Weights of a small image captioner: encoder widths [64, 128, 256], decoder width 256.
Rows from block 9 of the image encoder of a small image captioner, named by matrix and row number. Rows with one number belong to one neuron. Each number is 50 + 12 x the weight over its row's rms, rounded and kept within 0 to 99. All counts start at 0.
After each neuron's rows are labels from the 100 images, of 14848, where the neuron reaches its highest value: "peak on" is the class under the peak. Only what is clearly more common there than usual is listed. The data: cartoon faces. In brackets: how many of the 100, against the usual share in percent.
# fc1: MLP up (encoder.blocks.9.mlp.fc1.weight, 512x128), inputs 0-63
# fc2: MLP down (encoder.blocks.9.mlp.fc2.weight, 128x512, transposed), outputs 0-63

fc1.220:42 62 33 42 46 47 48 45 71 40 38 39 39 45 61 57 39 46 27 39 36 57 57 49 63 52 49 49 66 73 50 55 54 74 42 55 70 54 66 50 39 49 68 62 37 67 41 28 55 30 35 60 35 52 51 69 65 37 23 71 47 50 51 46
fc2.220:41 55 43 63 63 60 56 64 34 59 50 43 65 61 37 73 48 53 53 63 55 50 66 31 47 51 52 39 37 40 39 49 53 53 61 64 63 49 49 46 50 35 51 70 49 65 61 27 72 50 55 50 40 49 46 49 71 75 66 47 59 40 61 60
peak on: hat (94 vs 2.6)

fc1.65:40 55 43 40 43 38 49 34 66 73 33 49 66 52 30 72 55 49 31 54 56 50 64 39 63 18 38 38 51 29 34 63 49 61 51 49 50 46 52 39 53 56 63 50 48 58 39 64 50 54 24 55 47 48 56 55 79 37 48 96 48 69 48 46
fc2.65:41 58 51 40 60 63 42 60 53 50 71 25 50 54 39 78 69 48 35 55 59 13 69 60 52 52 45 40 44 59 41 39 44 42 60 40 76 57 64 56 52 55 47 81 73 50 54 47 55 53 46 22 39 49 36 46 56 69 65 46 73 37 58 71
peak on: hat (87 vs 2.6)

fc1.248:40 58 49 49 51 71 72 69 44 55 53 52 69 48 60 43 40 54 35 42 45 41 36 59 42 30 57 57 45 62 75 48 84 56 50 52 55 24 62 68 44 39 40 58 48 50 47 57 27 38 39 49 47 32 44 42 55 46 62 54 40 19 49 51
fc2.248:61 57 52 80 52 51 50 21 45 51 50 50 65 52 37 62 41 40 60 63 43 32 41 51 26 56 50 50 48 59 38 64 40 45 45 49 37 54 26 47 77 48 57 39 49 50 44 39 54 70 41 56 56 50 59 40 47 57 61 48 47 49 57 66
peak on: hair (25 vs 9.7)

fc1.267:51 39 51 27 47 35 54 67 43 42 44 57 34 53 44 74 34 21 41 41 48 40 55 45 42 48 63 61 56 29 52 63 63 61 64 57 46 51 58 60 63 33 73 44 61 54 46 35 54 63 49 58 30 49 57 66 43 52 59 81 48 46 44 58
fc2.267:26 37 23 49 36 42 73 57 43 64 69 33 68 46 61 58 51 38 39 42 63 56 28 62 45 29 65 55 44 41 41 49 62 55 50 44 53 62 37 45 68 52 54 46 32 65 32 47 59 66 30 39 49 62 66 43 60 61 74 38 46 35 58 49
peak on: hat (53 vs 2.6)

fc1.300:56 55 69 73 35 66 35 49 52 43 27 76 49 39 48 45 64 46 51 55 31 51 52 46 38 60 57 43 40 53 26 59 62 49 51 43 55 60 38 72 43 60 56 77 42 62 69 58 73 47 29 57 40 57 46 34 68 51 63 64 42 31 64 49
fc2.300:41 31 44 42 49 70 31 51 53 51 41 42 15 54 66 61 46 58 74 64 67 61 46 58 41 67 60 72 48 46 56 40 50 48 74 44 60 59 49 48 34 50 62 64 32 55 53 58 42 41 43 81 48 45 55 49 73 54 69 57 63 49 67 56
peak on: clothes (27 vs 6.8)

fc1.26:41 47 68 68 57 51 42 53 38 66 59 52 53 68 46 54 50 53 58 70 43 36 56 43 65 63 63 46 40 65 75 61 48 45 52 51 37 66 53 33 43 51 40 56 42 46 75 37 59 17 55 63 47 36 52 44 32 43 48 81 46 63 53 74
fc2.26:59 60 37 71 61 66 46 44 75 49 57 65 50 66 30 44 30 51 56 27 44 37 46 60 62 34 31 64 38 45 50 55 45 41 68 42 56 45 58 49 35 36 72 52 72 42 39 63 41 75 69 68 65 46 50 70 39 43 37 51 42 31 54 52
peak on: hair (43 vs 9.7)

fc1.411:50 61 45 55 43 49 28 38 51 64 24 56 58 32 52 45 71 48 45 58 44 43 51 27 60 44 45 52 52 54 48 56 56 62 52 51 37 60 50 38 57 84 63 50 32 57 48 79 46 54 54 55 41 63 24 39 51 41 67 50 50 72 50 65
fc2.411:48 59 37 60 21 62 25 44 57 52 56 42 40 42 61 71 55 69 54 47 54 66 52 67 34 58 48 54 51 39 49 35 50 45 60 48 62 52 54 53 62 30 77 51 32 58 54 56 51 45 60 48 52 86 72 67 56 60 36 35 52 35 51 66
peak on: clothes (25 vs 6.8)

fc1.291:62 55 60 55 41 53 59 47 24 38 45 34 74 41 51 59 42 65 49 76 50 55 65 33 36 43 55 55 56 57 41 60 45 66 47 47 38 42 68 51 43 46 40 56 75 47 48 65 48 60 75 67 56 37 52 36 82 51 45 42 58 73 42 51
fc2.291:66 54 47 68 67 61 47 42 49 81 34 56 49 59 53 36 68 54 57 44 49 52 40 67 39 33 83 65 58 44 70 35 54 59 48 48 53 72 35 48 34 64 46 32 37 76 66 33 57 49 40 67 52 59 16 54 44 53 53 52 54 38 47 57
peak on: backdrop (99 vs 62.8)

fc1.430:25 43 46 58 47 30 52 75 67 63 66 50 38 75 55 60 53 44 27 51 49 44 43 39 47 25 63 61 68 53 69 46 58 36 43 51 37 70 41 57 34 50 64 56 56 41 56 34 64 23 63 46 46 51 61 63 39 39 62 44 52 61 65 45
fc2.430:48 54 24 40 48 56 62 60 33 68 49 60 57 44 43 51 52 29 56 57 45 65 58 55 38 54 52 49 62 46 66 59 35 41 46 34 66 44 49 50 73 54 47 34 53 62 71 64 69 34 50 53 45 50 57 67 35 52 32 55 42 52 46 63
peak on: skin (75 vs 16.3)

fc1.298:41 54 60 63 49 43 57 48 78 60 42 38 55 44 56 60 34 51 33 64 59 49 18 45 64 46 43 46 31 56 36 30 49 22 59 51 59 47 47 58 64 32 54 43 39 52 26 40 56 39 45 63 39 39 54 69 46 64 44 50 68 38 75 45
fc2.298:58 53 45 40 55 46 66 42 57 57 52 51 74 44 45 39 20 32 54 51 49 55 40 42 48 37 73 56 38 55 61 54 56 40 72 33 47 47 33 62 68 42 69 44 60 86 58 25 47 47 57 52 60 51 54 52 37 52 30 73 65 35 57 31
peak on: clothes (32 vs 6.8)

fc1.503:46 55 33 63 58 63 42 62 52 67 55 67 34 51 25 52 57 58 56 67 26 25 45 56 62 39 66 26 35 51 50 31 69 44 58 61 54 35 66 52 20 67 62 40 44 57 38 44 62 48 72 48 51 55 46 61 72 36 35 36 47 39 72 49
fc2.503:18 33 66 69 70 26 44 57 72 51 56 65 60 39 45 38 56 50 54 53 60 69 56 48 49 59 36 48 65 37 56 55 54 67 30 42 51 50 36 46 71 70 52 35 72 64 52 62 42 45 51 36 51 44 49 38 58 38 38 28 52 55 45 52
peak on: hair (31 vs 9.7)

fc1.254:61 59 57 64 57 30 29 43 66 46 38 48 58 58 50 49 58 62 25 46 75 52 39 31 45 62 74 54 35 64 70 47 41 42 41 45 33 40 26 47 66 53 58 57 51 46 51 41 39 47 43 64 52 52 57 59 62 30 58 57 77 62 33 51
fc2.254:68 42 39 41 65 52 47 55 66 65 43 50 18 54 61 73 48 72 47 54 48 46 50 52 59 59 43 61 48 45 37 46 40 47 84 44 54 58 47 39 51 50 53 45 50 35 66 77 59 64 47 52 54 38 52 41 62 62 69 56 33 50 56 43
peak on: skin (65 vs 16.3)

fc1.263:13 42 50 41 43 30 65 48 52 59 45 57 48 68 52 60 63 60 29 62 63 36 46 60 67 35 75 58 40 41 37 33 54 25 44 53 55 59 56 46 68 30 76 48 62 58 36 61 46 41 59 46 50 74 48 49 61 49 41 39 49 56 27 52
fc2.263:62 64 57 45 46 43 38 59 67 52 38 47 37 46 28 42 58 38 23 47 62 59 38 48 53 64 47 44 38 43 50 63 51 76 61 36 47 30 58 43 51 37 34 54 18 73 55 65 52 39 54 45 61 45 66 56 55 53 41 59 36 51 26 69
peak on: skin (35 vs 16.3)

fc1.371:19 52 60 74 52 34 48 75 63 61 67 58 47 70 62 62 46 45 28 55 42 48 59 43 44 18 55 61 62 60 84 51 63 49 31 52 07 57 46 44 59 58 49 66 59 56 49 49 56 53 37 52 31 57 68 55 50 42 73 38 46 65 39 60
fc2.371:38 34 58 26 40 47 63 54 47 54 53 44 61 68 40 26 30 55 53 62 35 73 78 51 58 51 49 28 55 46 59 50 49 37 33 53 45 51 48 62 63 41 52 45 63 31 57 68 45 49 40 52 43 42 50 60 29 57 40 37 48 39 56 49
peak on: skin (52 vs 16.3)

fc1.236:36 56 38 49 56 59 44 77 34 73 52 52 50 76 60 68 46 46 36 61 50 46 60 40 19 47 57 68 53 49 65 61 36 40 47 62 37 56 48 53 52 54 57 60 79 52 53 30 42 51 59 65 49 54 59 52 61 59 54 44 74 53 52 43
fc2.236:25 61 59 41 53 59 42 52 51 52 46 50 69 72 63 57 42 21 57 48 36 53 53 72 28 65 41 45 54 67 51 53 55 48 62 27 60 49 47 35 69 43 39 45 49 46 61 67 47 38 65 38 39 51 44 53 38 66 37 29 45 48 41 52
peak on: skin (67 vs 16.3)

fc1.377:59 58 54 44 55 54 53 55 44 34 60 57 55 45 30 56 58 45 60 65 48 43 32 30 56 55 60 58 57 66 59 45 55 63 77 33 56 37 52 56 54 38 61 51 51 54 72 53 34 45 39 34 55 46 46 41 45 27 63 54 72 52 32 51
fc2.377:57 31 66 51 32 53 56 43 47 49 61 57 34 60 56 68 62 54 54 55 41 42 49 50 72 22 57 51 35 36 50 57 65 46 41 45 54 44 50 53 49 33 61 31 46 58 48 36 48 72 52 34 60 40 23 59 40 71 58 70 57 67 55 45
peak on: hat (28 vs 2.6)

fc1.82:53 56 53 74 35 47 47 52 47 58 55 57 32 36 40 46 48 47 48 44 45 37 51 46 60 58 44 43 41 48 45 37 42 49 43 62 54 46 35 62 37 53 63 50 33 27 32 68 34 48 39 42 64 58 53 50 70 33 52 53 59 59 50 49
fc2.82:36 50 76 39 58 50 38 56 44 44 75 40 64 59 57 54 36 45 33 36 42 75 49 38 39 47 47 42 58 45 37 31 42 68 39 34 58 55 38 49 53 60 49 37 51 47 53 69 34 54 21 56 68 42 55 46 70 46 58 52 46 60 56 53
peak on: clothes (81 vs 6.8)

fc1.72:45 35 56 67 46 26 55 59 43 58 54 54 27 39 13 35 55 57 39 42 53 32 36 55 54 47 65 56 37 40 19 37 58 37 50 59 57 14 48 53 45 48 66 59 49 41 41 42 34 24 73 33 51 58 38 60 49 39 28 50 66 38 46 50
fc2.72:42 57 72 64 61 53 71 52 51 31 54 51 64 55 30 40 71 29 53 55 60 74 32 42 37 63 36 46 58 47 49 37 48 70 48 65 69 56 54 53 76 57 66 43 39 51 69 55 48 33 61 41 36 48 55 42 81 28 34 54 44 38 41 47
peak on: hat (50 vs 2.6); hair (41 vs 9.7)

fc1.303:52 50 62 38 57 30 46 37 49 57 50 49 81 46 45 44 48 62 44 60 43 25 70 60 71 57 50 65 50 45 46 49 55 38 62 47 52 64 27 27 59 42 43 67 43 41 18 46 41 44 61 47 56 55 37 41 63 59 60 56 30 52 68 45
fc2.303:41 48 52 52 59 57 39 41 49 41 46 53 50 70 62 31 42 54 49 27 38 55 70 39 45 76 42 63 47 35 42 50 35 49 52 46 51 24 46 52 51 40 66 77 63 40 58 55 63 49 61 45 38 55 46 42 56 43 61 53 57 17 39 50
peak on: hair (66 vs 9.7)

fc1.354:62 52 32 57 52 57 52 69 50 58 45 43 46 47 56 48 54 55 49 44 36 32 26 35 28 45 81 12 42 39 51 37 35 43 38 55 52 63 43 35 54 49 39 53 47 46 63 37 45 67 42 57 57 47 52 45 60 37 37 67 63 57 46 43
fc2.354:52 61 21 34 64 58 26 61 62 45 40 58 45 36 46 57 33 66 70 50 56 23 28 36 49 38 52 36 37 53 39 41 39 59 44 53 62 42 58 54 59 56 74 90 58 40 56 55 55 44 42 34 53 55 57 45 30 53 59 68 24 48 55 48
peak on: skin (49 vs 16.3)

fc1.405:50 53 47 45 53 71 54 46 44 45 48 40 54 58 52 57 56 42 46 40 44 72 73 34 70 40 49 59 50 74 60 44 50 48 54 61 53 52 42 50 63 46 64 67 51 67 58 40 46 48 38 46 43 38 44 45 48 52 59 35 55 46 31 23
fc2.405:28 53 42 54 24 35 43 91 57 47 22 62 41 60 41 60 47 42 48 44 70 41 66 41 68 36 30 47 51 37 61 55 56 60 53 56 54 48 50 59 51 60 55 50 49 66 43 54 59 54 51 60 37 50 51 31 61 69 55 73 41 59 61 55
peak on: skin (36 vs 16.3)

fc1.284:64 46 47 35 51 55 58 44 56 41 51 56 52 34 59 49 61 75 35 58 29 65 42 24 70 41 60 32 56 57 11 50 33 46 70 46 42 74 55 48 55 48 41 46 48 63 44 58 53 69 56 25 48 44 50 36 51 42 50 49 47 51 44 56
fc2.284:62 49 53 16 41 42 43 62 40 45 54 39 58 45 55 42 51 47 51 61 36 66 82 67 68 47 42 27 53 42 47 35 57 54 66 62 51 58 51 54 46 47 45 37 60 51 43 46 45 29 47 61 38 56 59 73 58 65 28 49 55 41 65 58
peak on: hair (31 vs 9.7)

fc1.94:66 49 70 34 51 41 57 45 58 40 51 35 39 52 50 57 57 53 40 73 47 41 51 53 56 40 56 41 51 44 46 45 56 46 69 66 45 39 57 55 34 51 66 14 38 58 43 42 66 56 45 46 48 70 60 60 69 40 61 68 53 53 55 66
fc2.94:36 61 54 64 49 50 37 44 56 59 52 47 44 40 70 47 53 46 47 41 62 43 43 38 62 53 49 24 45 49 52 67 36 54 59 46 46 21 70 64 58 44 41 60 76 57 32 36 45 73 65 45 49 61 47 58 30 49 44 35 58 49 46 53
peak on: hat (97 vs 2.6)

fc1.137:44 54 33 84 40 52 41 48 36 26 61 47 75 61 42 59 35 56 60 63 46 24 42 61 51 56 51 43 23 48 53 42 49 58 37 56 39 70 56 44 46 34 64 55 67 38 45 61 60 41 51 54 50 30 53 31 51 56 53 48 45 56 72 44
fc2.137:56 62 47 47 37 48 39 66 35 42 37 48 54 25 64 45 44 45 70 30 58 53 68 56 42 54 41 43 35 43 37 37 36 49 46 45 34 51 50 52 40 56 46 33 50 46 45 40 66 38 59 29 52 47 53 62 61 38 47 65 49 66 28 41
peak on: hat (94 vs 2.6)

fc1.260:42 48 46 42 50 54 66 57 55 58 42 65 37 32 47 42 55 43 49 65 59 41 42 45 36 39 43 69 54 50 27 60 60 68 61 60 45 47 56 63 58 48 49 48 41 45 59 61 50 28 61 47 44 40 44 55 73 41 64 52 52 66 52 74
fc2.260:55 43 34 47 49 53 50 45 34 58 53 46 48 67 61 67 52 48 40 54 75 73 69 47 37 59 54 59 45 36 46 34 70 52 45 43 50 41 51 51 47 51 71 56 53 66 55 42 71 61 49 62 52 59 57 45 50 43 53 46 59 62 22 58
peak on: clothes (55 vs 6.8)

fc1.71:56 45 50 61 49 79 62 44 47 57 32 39 23 49 18 58 48 67 46 45 59 38 22 54 48 44 65 36 57 59 62 32 58 45 56 53 46 48 56 61 39 64 60 55 57 56 63 85 42 53 47 45 43 45 66 30 52 41 55 35 70 44 64 54
fc2.71:37 68 58 28 68 65 55 35 58 38 41 41 57 17 43 49 58 49 34 61 40 43 25 51 40 57 50 41 39 64 27 63 51 51 62 64 64 48 58 55 59 65 44 70 44 76 54 25 53 46 56 56 56 53 56 49 47 46 34 55 67 43 62 65
peak on: skin (64 vs 16.3)

fc1.153:54 40 40 54 51 46 35 33 48 69 51 64 49 44 36 62 37 52 41 46 33 41 48 29 59 42 44 65 29 34 54 60 61 59 49 69 56 09 58 49 49 55 72 57 35 43 67 16 58 65 72 41 51 43 49 44 42 54 22 50 51 61 55 39
fc2.153:40 50 55 56 63 54 44 55 28 39 39 64 71 50 42 42 72 55 40 30 39 55 48 57 54 43 58 55 42 71 51 50 60 44 23 57 51 69 63 38 61 58 61 58 41 69 59 50 58 50 50 58 52 38 50 64 45 41 47 60 63 63 54 43
peak on: hair (27 vs 9.7)

fc1.465:54 66 36 63 52 36 65 32 51 53 55 68 56 17 73 58 52 39 43 39 46 38 40 49 54 59 52 51 38 39 36 23 66 26 51 47 41 72 42 51 55 47 44 74 50 66 63 39 50 57 66 37 42 58 46 46 40 37 32 57 79 51 49 61
fc2.465:54 45 52 41 48 61 60 41 37 59 61 69 56 61 48 44 40 59 48 56 54 50 72 42 65 57 56 24 49 51 64 65 44 60 52 56 38 48 53 42 40 41 54 54 32 69 52 73 63 72 37 63 31 64 62 51 76 58 22 63 61 56 24 74
peak on: hat (48 vs 2.6); hair (27 vs 9.7)

fc1.404:43 81 61 43 31 46 38 66 47 53 47 54 54 47 47 56 51 53 55 67 58 64 42 55 57 61 37 31 63 51 55 63 53 51 62 25 30 44 64 69 36 46 53 63 68 40 52 50 79 45 30 32 30 38 37 45 74 61 62 52 47 33 52 28
fc2.404:37 50 51 37 48 42 43 49 57 63 45 37 47 38 71 52 66 45 65 54 57 62 49 64 51 48 36 66 58 44 60 46 56 57 49 50 54 34 49 54 36 44 62 37 37 49 52 51 41 36 53 55 49 71 65 35 62 33 37 48 52 52 47 56
peak on: backdrop (100 vs 62.8)

fc1.61:56 71 30 74 43 56 45 54 47 54 41 61 26 48 48 40 63 52 41 42 44 43 30 54 54 56 66 55 59 50 54 57 55 47 42 44 35 55 38 57 59 45 45 64 52 46 59 55 52 38 33 47 48 50 26 55 59 53 74 45 41 46 54 48
fc2.61:48 17 39 64 51 41 49 59 50 64 51 70 43 61 62 25 61 50 52 35 45 63 46 59 66 74 54 61 38 41 51 29 64 31 47 49 59 72 23 52 46 37 63 58 48 65 57 44 59 48 50 49 66 43 47 35 90 34 53 39 45 41 53 64
peak on: clothes (39 vs 6.8)

fc1.152:40 54 37 43 54 18 68 66 58 73 44 36 50 70 23 64 61 27 36 50 48 44 57 35 42 60 47 44 56 51 43 45 43 46 57 42 43 69 50 43 37 29 57 48 56 62 48 45 50 37 60 39 58 50 17 49 43 39 59 56 56 48 71 55
fc2.152:40 64 23 31 44 55 58 49 55 73 53 57 60 57 49 62 38 51 16 46 58 47 49 43 53 35 57 64 64 54 65 40 48 58 31 54 68 40 76 58 83 35 50 40 72 50 60 58 57 53 51 50 28 53 51 65 29 51 43 60 60 59 39 46
peak on: skin (80 vs 16.3)

fc1.500:59 62 34 43 56 55 31 49 43 33 47 56 37 46 55 40 28 53 45 55 44 46 58 58 44 48 64 39 63 52 42 62 50 54 54 52 83 39 46 48 78 53 67 48 55 58 21 63 39 25 50 45 49 43 26 48 72 57 46 48 50 39 69 45
fc2.500:32 53 40 52 78 44 55 67 48 54 53 72 61 65 45 55 46 44 53 49 39 46 65 47 52 47 34 23 42 49 38 39 61 55 50 49 42 44 41 44 33 56 49 48 40 37 58 42 53 62 46 56 45 55 56 45 88 57 37 35 41 61 46 50
peak on: hair (52 vs 9.7); hat (36 vs 2.6)

fc1.286:63 56 63 45 51 33 49 42 59 30 50 49 50 52 43 62 59 61 53 50 75 73 44 73 26 62 28 60 33 49 27 57 59 75 61 42 59 55 26 46 62 43 54 59 61 73 60 56 51 48 54 42 58 50 43 53 26 32 73 69 49 60 68 50
fc2.286:61 46 65 41 47 34 51 26 66 41 53 43 38 63 55 50 48 50 60 72 54 62 70 51 56 36 48 56 60 69 22 62 43 58 35 46 47 28 35 49 35 31 52 79 42 71 46 56 61 32 70 44 36 47 36 49 68 66 74 46 58 53 33 39
peak on: hat (100 vs 2.6)